Weights of a small contrastive image-text model.
Model: 4.42M parameters, text encoder norm layernorm, text encoder activation gelu.
Training: adamw at rate 0.0012, 11200 steps, batches of 128.
Data: 72500 training examples, 19.8 epochs.
Rows from block 5 of the text encoder, named by matrix and row number. Rows with one number belong to one neuron. Each number is 500 + 50 x the weight over the matrix's rms, rounded and kept within 0 to 999. All counts start at 0. Numbers have three digits each.
# fc1: MLP up (text_encoder.blocks.5.mlp.fc1.weight, 256x128), inputs 64-127
# fc2: MLP down (text_encoder.blocks.5.mlp.fc2.weight, 128x256, transposed), outputs 64-127
fc1.118:468515481497493469472554484498526494514494488561502516511486504514513494514520488514520497519536516498464486486505496481509505494482537523501514509502472480483493519515506490517486508498510518
fc2.118:506465495530479474489512485484503537542477467520502535478525452531488501510477520523488533547527497482474532472460469492499502490509459490490476481496504468531491526509512492450542487521507496
fc1.119:538512509497497505491483468515494523500492468460492505507491469494453497484485510497518527483510469507545514496511491498496511517503460510500515496486500548510543462483494547514497500471516519
fc2.119:455507488511522487493505519545503552483517507536486483532471475500539483477454535516475491503500501557494498444493460540508475471493484514509477505493476545486506512486519508523490510434541507
fc1.120:464540500484535537514457429508463508569461470449490596553466435548484538537538510523513501457483445496502465459483525406471514498434532515459411506421478546465494513448522418499470576540544520
fc2.120:537490515486411503550505512539566520428513468469531510457541472492575478477498509569452547481492491407476514486470529488503510427509468432552563500520469542471480500516514483433520473505524488
fc1.121:479496498540488571494486444476507533526471495484500523540514492500496497528501482498496509459536518526470506480507503481477529448497490499468490533448465547472499475489484484475536504550538480
fc2.121:530510501517499485493531481507522509509499469526481520438493483479502495492464513511480517536488462494494522514507556545557463518482516473539537482532516477513524466572528458461455490510484452
fc1.122:432617577508513461422531358535417466652422544487427616550604354493422444581597454464436612472463520510524445588545471325403606472528530581327454494491387619469468558491496426542466550558501501
fc2.122:530472544536410455507484455518530503439500440564554529496652436470474456495540598547322568510513613452480463444499495429533472437511522498488558434606521521451423454467585509387562510557558460
fc1.123:463518518509523535463520511517541460533498519511447490509467486506496459512521495518523509531494498505473522545532534505527528506479451522506508527505485479483465550463527506532531509500465480
fc2.123:507479478538462497461524503500503497512474513525489479507564497498461482500504530517471492509490507471491496489494489497481495497463480472504495494499474473495505526483479450487511501491542515
fc1.124:472509541500524510447528502527482496545521498515512520522522442523469453526508501504491493502492509528510502488509484504474505513471497490480503534507495534512478496469478505526495488524513501
fc2.124:539485465508466560475496491483466493432539483510450490499529502492517528524491510504514573503526455520488541515511498486509513502502498493489521500493455427494500509571514532447520464513488487
fc1.125:486627552628479467496446379560474499515418465255491565521441408400503486591627506546588480482488483585441473550562386397476598574399422523343476523425501419572543553522439397507401547467550745
fc2.125:502432450476525542539510512538485579480512455554474494544529521601516487441406495513461513532461549466495510462426596569534473393552552454540516485521487534467517469519552504470536472541524505
fc1.126:516497510514456524487478494519445491487506489514511498489499504529517518512468502490497484479517520527529479492479508477495483486520489523478465481509512479511519503491514463478500505486478490
fc2.126:456530545547520515514506521536496508466522514508493500512514481480482495441482517464493521529510486518485493521511502483503484517435503450465491491516518533526494491447476512480488516518500481
fc1.127:485785507483434515461379416444441404547453541435504532541400383586382465518573447458609451465480507591416443456498389464481545532319470385298443525426483469556623405518501465472500498501394528
fc2.127:528432546575494463520591518541569518435530453545541503439604458456609478509434605516430569569551418429569573494505508490505530452590475531556550466532462547448412552493574533489510485403578455
fc1.128:502527495525513541493523477492531520536539487493511496521499529464491490505513480492499538504485502508503522473488495508517489518536521461517511480482478480494519497524498502503480480488459512
fc2.128:492529533500470464512451505487483492551484507482476513513468496504534508478526515491505483529489506483500494451495539535524536461519533472485481486552502525562513491500473504503463500536495523
fc1.129:488538497522500516470536508529452516512443494501541463471493469515528514503497530486507504461499482478489483511504460496473523500508511500541516480522508508469500509478500520515493508514498532
fc2.129:529538531511551560533582521523492486481507535513471524513486474551502515483507498524501459475528527529513499504439501479526522528446484508520498498532533502448472483473468539549464453453542528
fc1.130:467532614552513509430372501505354549383461535428637414676399596474377410647471493601534567443604616626571527338456571567591417601542524407494442625516519336555523286540470381655512385606628466
fc2.130:522454598495406468461501604520468688413498436481571201619438808197505505561470436620506517612628527539686535623529873796621322545505585544478436563654626345499407509497534448412475468623578347
fc1.131:456556576469519489477465405468452506547479463439474546564514418477438463568584471529553502480540486542520457535500497444475553505494492520425475530469446535510483502430499396575490547499518526
fc2.131:469491487465448562503501476531504540424491445477515487440553511465545458484538480516472540514494526439488512498519488559491456482525472466525502473568478487500502527486552462437496494513502506
fc1.132:501516587491511539437515445501497537485479456464500549569464567491486496554503513532570502530551518522461478509579486519476471531503484482504446606433471494499573507416455449486505481530541527
fc2.132:531481497499451487482528595541491536511506496508483408524474566386553540554439557521540525584594525447488560538532637597546447570500487485493482551488537408559517494493485531540499496519535469
fc1.133:481513517479514480527457502523478501480502481489510538481471506519461485503511505523483480509491494503501490519480466504495487473502497518505463531529480517486507485516516511505476487511486508
fc2.133:495515520501503537493530460529477526526504493485504517509514525549491477522524523528503501506510474434492514501558500547517518440469472526505526477525516511510488489555492472481524462469480493
fc1.134:475503503522482493503452504538475504529526496529481503491516495501510510494490465507501503498525541545502554496495481517467506490529532478535499452488489487458520488489505457506511494509474503
fc2.134:511512483489500567500504528461473516494511473494486520513518517520466513498561480509512530490500516502497477513504474514526511469512496504475521498496483496527492506513546496516501522491548495
fc1.135:481503504490506505512436457499446496490507504488509520493512514461468503513523508514509482519487511504495497459517490519490497494489540504506500503524501507517501509482486466493533501489494513
fc2.135:539492486501486522515522551546454498556507477532485524539487479510534491525499499505498474527483530493499522559495519552471511516502526482503526485480506533468500541529512515494501488475486509
fc1.136:514514497491512495512505538528504474527490513507507541466524508467513515510465496501513490522485493531479493501522491515523496506528489488491490498505499505450502471500481491506503502477543480
fc2.136:479500490495481495437498526474472504502517476514526484491520503484508513534498457536487463495544520529478559549493503486492491501497501519551507522498514488517496483503507523524485521501503492
fc1.137:481509500503501522463498511442495488514497523500459466478498488472534506500507465529522492525525513488488509461529472477508535492496498517504503513457499488465494510489500542484514471520522476
fc2.137:491507517489485501490491487461452495525518480486484474486504493509522489504484484492486492484550523491492527472496484495482493495538521507504494511518496522503497475469519519493485485458524528
fc1.138:465516508490539533532472427461500527477457455476542514442421503549521480485532482454581464490411529485439500472486463498454542525472487482511500509480475523475524495516419487493467463474552513
fc2.138:512455480521543494521491484486491549436520565537504445407512588564485472429464523527511451541527540480566480512460501627574511496480463436524509463434549475456533508498505517483478442461538536
fc1.139:519490496482467506509491509511519504512520544489477519495493490488457486514513486497488494506468511522527484471533507506525462493486500519486504504476502527517515497510471527527506478514493501
fc2.139:443509497508464491479478460481528499507506538482501492492505518512507478519505479523492522534473491459505486476490476499521471495468508504497523483472458484506471548466495504545506485537464483
fc1.140:510494526503478494492517530501471499539507514483486471442471496458492501519484495521475525537479522527478482508483519465528509467502508543535505510465501462500536514497501503486486476488503455
fc2.140:492484513493504505535529499491494517501523484483516483494508478493496498500521516448500500484524532508485485499495461509483499524462496449479517542507523516489449501505508500527506466508482548
fc1.141:537502552479518555470460406463463541439446435451529505493376541504525492480506477494522492493474491465529482512500435502417524457434497470503543513432487557525530512494447508507489458463515562
fc2.141:478492449511569521572458461392571530398530567544539439376488600537480506435444520534492478535481533470545491460535531666534519508542454534507472453448543456517496525488509493527522459431513471
fc1.142:487505514458542485533536434495472469574469507452491591527549425471474544549515465511520485502521509553520452483516532420473559497485534518408485498450462540489463499476482444563503541531521514
fc2.142:508488474526434442513483474536484519444496439532509494490593472506541481497521514506458578489454530476475508442473526497490511470506471441542539502546516437563520507524505482374518461483548496
fc1.143:477506523502534468465493514480525487489497473516508496471507506488465508478480504488546491492498490525468509483555524482517485493487485534469462506484466485495489526499482540508481466509508502
fc2.143:509517489490438472474497496472493526503434426515488502499485459493521494480495528507512508495460526449455496463497514536535464505514482491524563496461467473497537486490487481481537454484515500
fc1.144:486534517495517564512481481492468541527450480493546542520478501518509452495504493525526488453483501488531493488520512468437501470462512514473510490456428546456513512484489446464484538537511476
fc2.144:532466488522484509548503530485523533484513513512471514547520461496512514507489477455510494525459460468516511556480518479494536556589507452517519518477485464511439559499518549530493434528524441
fc1.145:500499523460492471492500466539515503531528460488495494479497493483482503496494505467489487480494497519486512498517483490479485535477483488484508507456500507497525539495514500523518491534498499
fc2.145:493510504491471493446512527510543455473493477488525550504488494485530525481490535490501485527506503477531471486490504488468513453488548462487497510539503464492506471491517505475492520463523454
fc1.146:488516516474510485545525454509468495538479508465455547499512464491461514534493517524585489489529495490492504482574520499460541487447543475494512526438504540496560503480493477521463492522506457
fc2.146:501495516505485485476511552517512482554483457469512501488514505467543520490512461500514466480468466514490504488503550513521461508513495479451500500512574484553513456527485532415557492477501499
fc1.147:480527519536491537486512496509479537499511495517516521473515483518470479510521521491525487514464531533508507510484503485527490512518479529487514519504503465493510466473519507477492515460505494
fc2.147:511540527489490487464471482498523473493525494485484496480460481499489497525516531509495440494469509481544491523457532457494501478518503517507527561497510522521515501524497476515465482477484500
fc1.148:545500503481500493510503469477516496521478501524510526502503492503498483508528479505500498453522527520507470495514501535516523481496527508472468476523503550528517504489521506521484464485500501
fc2.148:511478490513451533478504502457503463509518523553490505467500489510521477497497523540533533537493527538482539472547507513488516502478513491524501563477538488506488495519480502481486508527526470
fc1.149:539565503520432600546403451567369505562411488434568505485413429521488536457480292509681359432606483538530491497469535471480520375344485480441421565446418459555584538401427369519434625556591560
fc2.149:521482399525474431562485496454583496564538600552440596403564397619504466505463517487441485564470583465409465460447495443464503518538391428498497384463556530527533406581544485544500560502392434
fc1.150:486480502491505480433510482482534521489489507516454524507492498501485472491506462516491495447514512505523476478496513502506512471507519499533455470496503500487531504470530517519501507499529501
fc2.150:479466501487476470504544489465522515511491520465522480492513487507505523503511480512505505478474533501502497473493464499459470490541455475523480482491514517511521545504507508480481458507543517
fc1.151:472522556514538543502481475447519543466462483469530516487430531497468515488528495417559494482502502506483502544495459536467520512480461521469527571468503542535570480515429483459487439494513541
fc2.151:509523486522538452521507462435538490472530559499490443416465659518490529490486515502515469549535541432526516528463561676545457519531445457486484502483601451467494520486487485486470467492489495
fc1.152:453509552544473554427461392545462461497496488538536553520475501525482462522512482511533514482472505509515454445520485455464531506483523503485482549486478550473505473480459484540439526536572485
fc2.152:507501486495505513492527528494534528481514454479476495450506517448490542553441485483469494562458484481511543517528616565487465509551511478568549506480476505491469491516544507520470505553506456
fc1.153:515519599480582575341539438469415608455501535442502517713410573440424555610485487569541533477513514642419510532578523572444478603508478411411481741388516393516604389363444418437592386594542518
fc2.153:454457535540405382526582648537518580427541486527554187446489779319566492515430503521594420675621524422659594621571766812623376497510551508608498506662609362579471558580544603489411553522514307
fc1.154:465515491477527505478515449498516479538486463484537508488456487498485489504477479502495522462471494465493490494495494496523506506483517517562519541473505497505485496505550513532521498503504484
fc2.154:522513448521483511534474525496474511462448456485476499502491456504505541493514493483462505472541483517460493513477476451497518525552477474541478513500468458508467494518533532481529482515488490
fc1.155:508475527550475488477491523484516489506517478523501489499523488509490507503459497469480526530495483519487476520495493516514541494509503492488523520505507508472537492506500480482497496477509526
fc2.155:482532498510520513518532511448500522474484527495500502515520459485478461504477472473493514471508477473519536487470518498509501492532482496496499486517469489497491538497526506517481502511535495
fc1.156:492512496534505566422519420453479490510463516435503550486427547514510469486543424413537444515484509449457473504638455486446521500472445492467505521450418495438592524502437476496496512463462562
fc2.156:571489454477534504542479533457525525440515539479499502431469539474540527489458500534477527485497488445500512495456545542518530479525461497512494494478516513457520507484527505477476483452528515
fc1.157:488482473497516477524503479501487484483520488524500521482512498477480507503492493518523476505475497488460515513483523505499510525478515483506487487512509499514507465503462500492525496486486471
fc2.157:452469470496509495515518486511481512515510517469531505520529470472505500500492500503518492496508500472498479490519498495510505497505503480488488499505444467508485531524516516470523511512519496
fc1.158:529513557490515489498483507465496495511494486531475535509515458500474479489544508496504491487514513483466502435513489499505467495480490518501490516464525533523488492520499506509535491490485482
fc2.158:506452479529478514503532538496491500476465479495456506524515472490522504510483500510490512495475455528496493521462475523473473526489483499522511511489495495454493490504526540463532445516468519
fc1.159:431564573545474544580431448541363486493304434453531546521430490494422420573582494485584528426532510554579438399445486372476553450475563577450445516469439503465441464519461340512453605609597520
fc2.159:480456492534501530480469480539556649411461437493506451481517537405584560556476504606491543580457527461559566513479589526556456439547489484549545525522489520436403503492505480514414428476588447
fc1.160:505502509529509488479494476514528532497505495507496535454492511471499473495457521471524506496535516509512511443513480466481512504461477546486481497472503507484550516469515525510495486492489499
fc2.160:489504486477468541533474534503505519462474512507498494501546477455531498515472468479487483537494526520487514519503508513534506524536524509505523527484476500516526518520518450472535474473458533
fc1.161:502556537476474541543460391557401526653467535462495502547510435478470525521519420549580437451566438555473502414487469444492532474435506437378478569493445506533569538438498407478500558513502549
fc2.161:552453463455439423515478520494587477478540528496454481454551436486550490423466478484426521616497468470376498559440469547487464510517446391533540486523535392614504453558555531485526471522457467
fc1.162:486518458521508508481503486503516517468481501522474496458466497493488541499514475498507480529507474524498487507494488507478474500481464530520523517525492507493523469496495495483531474528488483
fc2.162:494499512497485482480487507511489514471495532521496497511498479518499478503471484500493481499500515484495520529448500532492483492549474519490518468461501511492470503460480478482517493491474499
fc1.163:460648604534537609384438332527375482586346476363558633573389426525432453519533435457636482457466504588498405404636409370393525477377518597336431596329375558533600516418385292552432575552550595
fc2.163:428712598492597630432430311547391501581342461310539647622324362556348471551584316429616494417480489609428428433551386354346623466332566614281401664239242575486578433422303345505499562487576749
fc1.164:495538489457508527490478438535426519485483497447558531501477492509489429530512472436504518463439538441494453479535466499457514482509509489456508539462502520461569538494438489501517496532483534
fc2.164:495480467524481495515480483455521520482523476504471444481480534556491545490480481495476462559503516493509492517486500553488443524541507482490516450486490509530510494480536512534506494472481482
fc1.165:464676487447436390454643408584492301873534587515329774521722161515452497578654497450379547456489458410463396583662339113403533514506582771238435377540359811384473684370601526540513654526460446
fc2.165:468505567572288369531491506625487384594566510484493540450804314525517433516542586545310625486521598460387493428465458359502489407462587512484486381691451593514457495497653496486546713538540444
fc1.166:488522528489506527494491478462440479602485516433518512538488442518490548548520486473541484475517458511562496475498491445448543485506497498429489553420459557533521500481479439457488548525534513
fc2.166:514504505480465470493508517489541555465480450483473515480553480512554490498490475523444499488455501470457539529466513523515453495523496448521551484492457445536484526502523507449519465470533538
fc1.167:403657481404533546422430436443416387520504505487404542566321469563353482556581583366501494470414547646488404481528375451438557603413519527363417439424537437604642366556483438510556451542469544
fc2.167:541450521467483412445594476344561336460579597655472479420523606579509412489410605383440465618465522378476496492641380512421536625574516441575506412638530478571570463591550704493564475466371345
fc1.168:527468499488508494527523514484530497496507504482488496494537484510522495537518491532510492470493508496536531488475492511494509510499517519498497492472501516495483494490502534529483476510495487
fc2.168:547480449500508527511435502457513516488488504494499487511510482463484527443498487503474514479510491517538510498556505454472553503496519487491484462490494468489496509475500478499517498454499476
fc1.169:503516568519568529471459440516483543504526508441533554574431511446454503544521522538534504517567511539486524477527482481501494547503458469458466554467500435534577514446438412477541439548563525
fc2.169:488547525476450478526534547551507575493527460485512374555456547377521547543492537525470471550543539472566491553532618560589459533515481507553486538540573431506451513493486519499475507516492460
fc1.170:521558517479570576490473430453516532450472438465542514481398512465514504490494516450547481456432444462477492462521467511447548483477467455455531542459507517491533457480375521476483485489493555
fc2.170:496499482505529479433485516419578501399510519519452469416442645542505488459485492546492506610464592478544504499486570652568455536495447441521510497511583441489500492521507541501436460461512500
fc1.171:488484497507487494507512532539523472498516476528495490509491479511479494500514512471481502470462528496498476462461478526508519484484515459523481504465482479475494507464503493476561503484510496
fc2.171:550507442490502518499516472468502535499488478485497472535514503497465521523531499529509548495482508516518500500479453482512480521524439517465486528518488520472468482531502510531529519503469467
fc1.172:512474497504516492507473524485518515492487491510490493513497515487534523468476498521447492513482511511535499491464481511506524504505505488491528480499516497496504478508516477503482497523476539
fc2.172:515506507470504466483541502499498469526493517487521513463468526502520499550488528487480517494523514515521486488489515493495499442464483491447468496499478530529521486536522490513479490528539491
fc1.173:559545593479533632376529489520370571575503529452546508678399570476364534545450458499506479443525501590471469505592515560444464555499557428451469709429453448523584415367447400486611421605528514
fc2.173:498478563461403442509562540489547607415534514477517281465466843352546556473433479555561525662619536460596567563633773823637368513540557469540511484618554345531467539523532593447453521552511299
fc1.174:452505496536500475481475531502480476494512501497523532493485546491496520518483486491498513504515489516494518508475493490469479489478510482471533492497528510489494518493533511508490482508499486
fc2.174:515500509465468500487519531513500539511484500506477505496499536508528444458441515499520521502510511522488474521501520492465487524533474511478560530527487497508514511516479486501478508495492490
fc1.175:459493512515481508502517491494501489516497543496498504472520496458485487483468497501470509493502522523501469502511502531487518519491495482509497479498504487516521472458493481489511467459492503
fc2.175:496498507489488484477489495519488475496506485484528539497512487494513521496448481507491525476478509460507523496480478498514505546473475540481499524523510502500496504474522504486493516531545474
fc1.176:497520542499508558480457477496523525441438507469537527545390482510529477497499508491592546494454542493476494458504462521483543528486508486470524523456484511502586511477447491492491500508494475
fc2.176:532543469513566419521574468459492527456527501513490481505506590495469476442455498522506519523468554456499513513480534604516473488463467512517465480463532497446501488493500524501492506458482504
fc1.177:502478529497498518507498499504540516489502527471526524508524495517465509515500503526488522477447524518486500515504483513518495534497497460480458486513523482523497475492503490491487489517488499
fc2.177:457526488533502515512533462489495504463503552472473508459514512507526516528519465481513485525499525470512466492505509491500487532520547453485519501509528468498491499476495520530503473488533490
fc1.178:538485505512480503477462477532506516498488513510505516454500509516479473516516538468541499491505492505461497488524518511513485497497466559476482504519505551490540510464494522503501510510501510
fc2.178:510507512498503492524497538469476493480493490490513509547500488493545499455485488534466496486492472507505504502451499483500482497478495492517502494503460478523470513508496495482551480544521502
fc1.179:472498487509561529534518530503496525507446496490502474525506511495493489488487499553519499499512507487522499495526484480500476511507515499495507524506506500481519509514534510507493507502500487
fc2.179:470508463483544502512468486473487522492483503481502471506506457481498547473457516520510506497487525491445486513512569502529524515491516474528495467502492500482505508483489484470518524452467522
fc1.180:541522523548508508505509494498510488500483486542511514512474520501493499496520492490522473508500528518489492510518438518503461526539504485491506513503492463527464484522518471473489499474522507
fc2.180:479488489526500522504503526540500503497460537511505510439486536504488426505523486492457442490504542480538506519511504432477490521520510509481483506515509490509491492521506482513482496537506507
fc1.181:470569562460522489481485391561497522610450484446499573530509405486445518521535489521493509486507499537494465517463475406489561519506570525434474519472442531493480545483504414508440559547507506
fc2.181:560483512500430524544472479511518521425502461481538527533580482440560481463468502529450562486462511462443541478467500538515476433507501476540556486537483500541457443479527493407512444533531486
fc1.182:475496529415523514494478431491482492555491481496464542541500454494504456576511519509515523495481503529522450517534505464455535510508466492465504526416496516433512517455497419510429551536542514
fc2.182:551504487490407502514503515554496585501515448531513482514538489496525512487462534544517532570482504451499524496477528522487404440515521478519538518501559510500467569478524447497489431560527490
fc1.183:479445393602564566514413494448656567174490490567582404268347767561665392264386506377520500501175589367461652366446482786482506465535368415700705379504579464541467422635375625398494382275461576
fc2.183:482460326537689533528453462439617508173576539564606441265439812599562383336451525470485423498460578455599414475530524965531548475531374506605441433529584483463532490479480497448431421386579523
fc1.184:751545457608508691552390265548529653507379408292562538529438296512684648402481142688689240567673430443381560528391563480472465279432369227509565699179310468654511472339458225573277572456572626
fc2.184:748432511462285366722499543443544656683614592611556407516580380478596755433407479719470283655639490368293654422346557440528400431617341127587571459580573388645482340504667558567493516508361408
fc1.185:467531529516509487492455391523484526548420461448512562489462480498471498541560490495511506454489503550514527436474505447433539472478554548454492494461428538475490461454493428533497522561560486
fc2.185:516449479494513517509516489513541539447490461519470518502518479488521539506434448486460495570526474473474535503477550543493449525510492489506521500527516464528434520545493516489497468548516498
fc1.186:555510481491511518507532532523533504500532523492514492502482479515522494510511532487508482515513532519512494507504496512528479459478511496502511504529490529507446495494484483480521509525471526
fc2.186:475477493500528529492493532490484498479476543503499495533483529539491501510497509525498476506500504430508528513471492483490523503512472520523478512486484517519514480483463529480482499504494502
fc1.187:522499493477479505509511539488490528508469513514487517511454473509495539520503503497447492479502525482459531474507506508479498477549528509504544504507512473478463515535512517510494519468551518
fc2.187:523487486508518527524500475499522473517510502482476461502489507529455482488507505487497503475495500514517476528513501482507512478523481516485489528515523503520503519479491506479505494506469479
fc1.188:508542522459549565490519455497488539486488517450508505619497494487474529591508472568531519489490489519467477470557499489416515576481506474484484631453476520546547439451488362477495477562567511
fc2.188:517488535481447509512549539516514564507483467502544443497481562352502506544500522555486456528574511477525490535480615573524493506506483508489469538528559431511507554488508522523501536508494430
fc1.189:512496555508552506472517427530480543473485469491499502517464548451477502506472508502537463518482531524509483504538422510438461530443500442471510514468524500570576467480430450490513479506499522
fc2.189:508494447492518527465493504512543539484553485422494469448460541520498517467468556512524536543518502483504499538473530558554457517520490494546507443529540440486537487476521490513483487486509470
fc1.190:487491546490495480496488507484470490539510542494537500490488502500508505472491514476511565469520508505498491481522529493490509510460532510508487480497535493498525530466480483496503521433546476
fc2.190:492531506490469484508535504473473536491550510485520517496493486500451505528514501491514452496522512501461495498455515503496542517493529482473514540501470510516483535524465509509511517505498472
fc1.191:476509511508502555487487420516497536521468501458497522482428552549494471489479499429533497475488525528457545500526487490467495503482494482478517544467504523489529472496459482454467472475505547
fc2.191:487480460537570453519473520478516457441477500528481469405467570513525496502515490527521502575484519481517458526497516597509528484544465502559511485478528498541473563500496522522478462501490423
fc1.192:507498516474536499489513472492533507485518462492500452469498545486533493539489486465482515527477500505468493500522533512472479491495491500479506496467467494509481490506527527506508511482506501
fc2.192:524489488497483516498452475489508509490518489480508489521523447477475541480541514502502524515528511451503516479504520525457526513481506516520491530527504530490515465484489485498493487500505477
fc1.193:540534814499463574424341569533156591351421520339754341812166677340144396636517478668615562405688551787663478545487664605673401665366578447478203838554534245506484409426415252458629347745730509
fc2.193:510479630534361431477522573582484741415499426488603149607443863185476533534460478677561527604647508520687523618500999810712327533525586556543489552651675371474393542442538510353479505625637326
fc1.194:483528517488544553463460422502498528482448480487539555485415528481499474488475475430570478502442497479510517519566487533455552469443476487490540535427459525506551481531430510488504488492440519
fc2.194:526522428506579520514467471488545512473508563507496458429519558483534510468454504525489497495500516432553530545477568564533531536504479519492490500526517473447495470492550511498493490437562488
fc1.195:515540512470496511468488451525483475566492525490491482545501477481488511510525464511521454486536493497506451485576456451458568494480501489485487541494480510482561534495491454519497531516487495
fc2.195:526503461484486499505509546514477541479512524472477478503553461509512498519445491521502479522542454460465537549528471461479432556483463473509499497504510542508476481553532477482537476505476505
fc1.196:515502501477519486479500468560503490466512473512492498485487503504506502514478496508505545528515486480509492480538464492507477529479506492476503528535527503489485501479489497542520480504505533
fc2.196:488497482503534496496530506527502506522510536501519473492507506497518468483521492497509481517460533493514509494488525491490517487439494506484512517521538547511511520475498465511451567521501495
fc1.197:640783488502411511495446400429437452596488623446570544459403407527468436441494359503627361473425536457403479416616375479396526486339448346383449565513426517637715436550492468505551529396392530
fc2.197:668486460620411458542589536641531531534558580446486451432591430411560599385403416592449473530584478467397602576572528506531458497493465538506494621521461533544534580424567521598567608466469500
fc1.198:489524510457512481529495465483505495516439495507551496496472514469522510496489547523531510499533537466506529492514489489499476489483536509515495485492502525517499520494475487493512519501546497
fc2.198:489470510480462481491493518485534451500520495500470465489466488474497474540512520515519486522509465511502475476503576502456554529486484520485499512536510521491492498488492506534481472525530507
fc1.199:507540527472498547491523414544476535577439542492471525558512493493452542508540468483538464491530505534472491487543499476459546499475511526464475539454511495456542528480486371500483559561535492
fc2.199:539470473516481494506472558485527509491502478526486420490487483497508489505528496559467480540508507479491525501520550556542413516526514442531526525503561465507518527541540508424494482558502457
fc1.200:399631465411493531391420433411428387516492544465489500506245548563375459564549590355495511458359523656495407570533425495429550560437531488358395449457555433551579402566469476493535416474447551
fc2.200:484483486429552441414548517339506406489584583645482412459506632555466421468461613388457463550448547427486541458568441546491607692528517483523503395600552440576525419524558663494598464456422411
fc1.201:503478365588542626549434445504581570233425473482557541356327666581637432320374422409589512484356545422465576394513403703481481428476426443608669493420570433479506486591315551509431444353552635
fc2.201:519425329566683509497479435486553530193562579558566453293509798589561444326432507522516520497502611429650431501523539979516461475594428601558404462418633493417526438472471537521428481380578505
fc1.202:460484466513491494503514509456486513494489514513490498546509526480476474498479509489497500483520499462458518531493474475501500503480527456496512533487522466514481487485495512499492531479469488
fc2.202:538503534499562507501532479507509476504512526486508510493501495518524504502489513512505548500500509484494523493509511520510500518499496494476467480483516492537512525477508477480475526522500482
fc1.203:468533540497479532496486421526461465559504556498509535527502493509497496475528532503528473510526489465520488482555441482469538511492505547504501514431486502504577500516513534517496578534509543
fc2.203:508491469480473515512515569506479495502482512535468493515543459553474516509481528522459458523518449523476557521523459494516463487519479455528548508513491488531491502485473493440528492487463527
fc1.204:506513533536522514489493495502464503505506501538501513537481511502520468489487494481463481495517485487496529505505495475492502517508483532495492531502499483471517492530513500511500501477474547
fc2.204:494507462518529519494483545478563506533495491564497509517470472476513487504513495543499518461493483518498513503530524486479507481514477510488497491501500483517470508534493507481537473531526506
fc1.205:423620538474472459460580406515454421751454519485427599583608321466424508606583489477432527488512461490482424572547436296405621491436564640279459496474364695476476593450517460535556649562460498
fc2.205:501501598543321388539470476579474498477534502487537527460653409505507426455530584571376586443463542428437494418409446419492463408503507467472539422646492533469475478519602511395508609563610447
fc1.206:505504500496505499495493505510502517499525508515500507477473492480501495482491471474492508490522513486473518511528505484480489505467511494467505504497532462478482461518512511466450488516498515
fc2.206:500532495475500575468547539466497492493530553450502470499492460526510519476490494490469517481448483535507480482501540510488477533509497493523500508542489476463501534531498484497468538501503504
fc1.207:484483493495507520495448470485531520549467539500515509533511528504478471505508516524511486498534514527477486474494503475496511503503520485430505500546529527507529492502516529514496525496501540
fc2.207:485538516509477526518515525534508518539510509474461502490489468455508526493516519514497491540529501498502490511557525561490480459541526501517472502479503549506515476533520537516512526475503530
fc1.208:539513477475508486494497455541498501515489484507520524462476545521482496530484502522504433491520490520522501526498493490499502539498501480507549517509508530511501491497494494472488467532533487
fc2.208:520515489503485503493512492520503506500466499535517538475491512487504482521490497506505454491516502507503505481513485521497479508529499524464494511509530495504485498510496505505505453543500507
fc1.209:512497534483450496504503457562507489489500513485540518522518523500515500529498491481522481546447494510495502492534492542521542476461518472465511497477524510481518531523502501485500527499483508
fc2.209:461497509497504482507526481511482461505530511492468496500521473508460544474476490515505511571507507527563496474467497533506505554505507480489471509463512483447512508522527474519470512456492526
fc1.210:450564513488474471506491444576507473600457508465476573539438421466459510548559516526529487488523460503516489500541463434458530454475511483415434541446478533461514520485504453487507559512506520
fc2.210:540503499533443486507496534523499517426494479494516530464525475540576477457494511496474548527508486507432555491475506511518506489532509463525541479459494442456498498510556500447543459463477537
fc1.211:506505511462505479488523451504499478555506480474493507530505477478510488497530464483495501503493536460514451456540483480460525517511544581460454518490492524499488477475510460540483480507519505
fc2.211:524519500511465502531480520473503527517513475514503476541494481473480461493507516505498532492474516541490507524483460489496480514482502486531493474551457477472478544517530526491508513493497470
fc1.212:492523524534511482498523525511519496522513494454522475488527514494472490514491497516517479515507498480506500468472491487466499479485488517478494500495503509503486484488527493515498508505495492
fc2.212:474492479536484493502482495506504501533516480492493506501495507493499506496498513490500521528504502539494465499551504488486516521464519492487488538494494488523488507517514527496499495508488534
fc1.213:499492503496484522465493522477497493499518481491478489517480491489505468477462490487500488460518496497496530477486511479507491503546504482540476478493475528489491483491505471479510473482498491
fc2.213:484469503501518504524480507454499558471505504504529518510519503508513520475496486514535495472508493488474477526517504503548519489550556517482474499523497534530506508470474548533482506479471545
fc1.214:488561487477518520539411398547465518542422473461506504495484459543530506488536454540549468451475545587464466514455457532479486513458449443467561546428540491544567516483445360548508533481494528
fc2.214:510472456485530469500521565477527488463578469499485478528476533492517518521488489506482517477525453565515498518481526514526444531526474481519467450489582490482504495530535460490515484503462487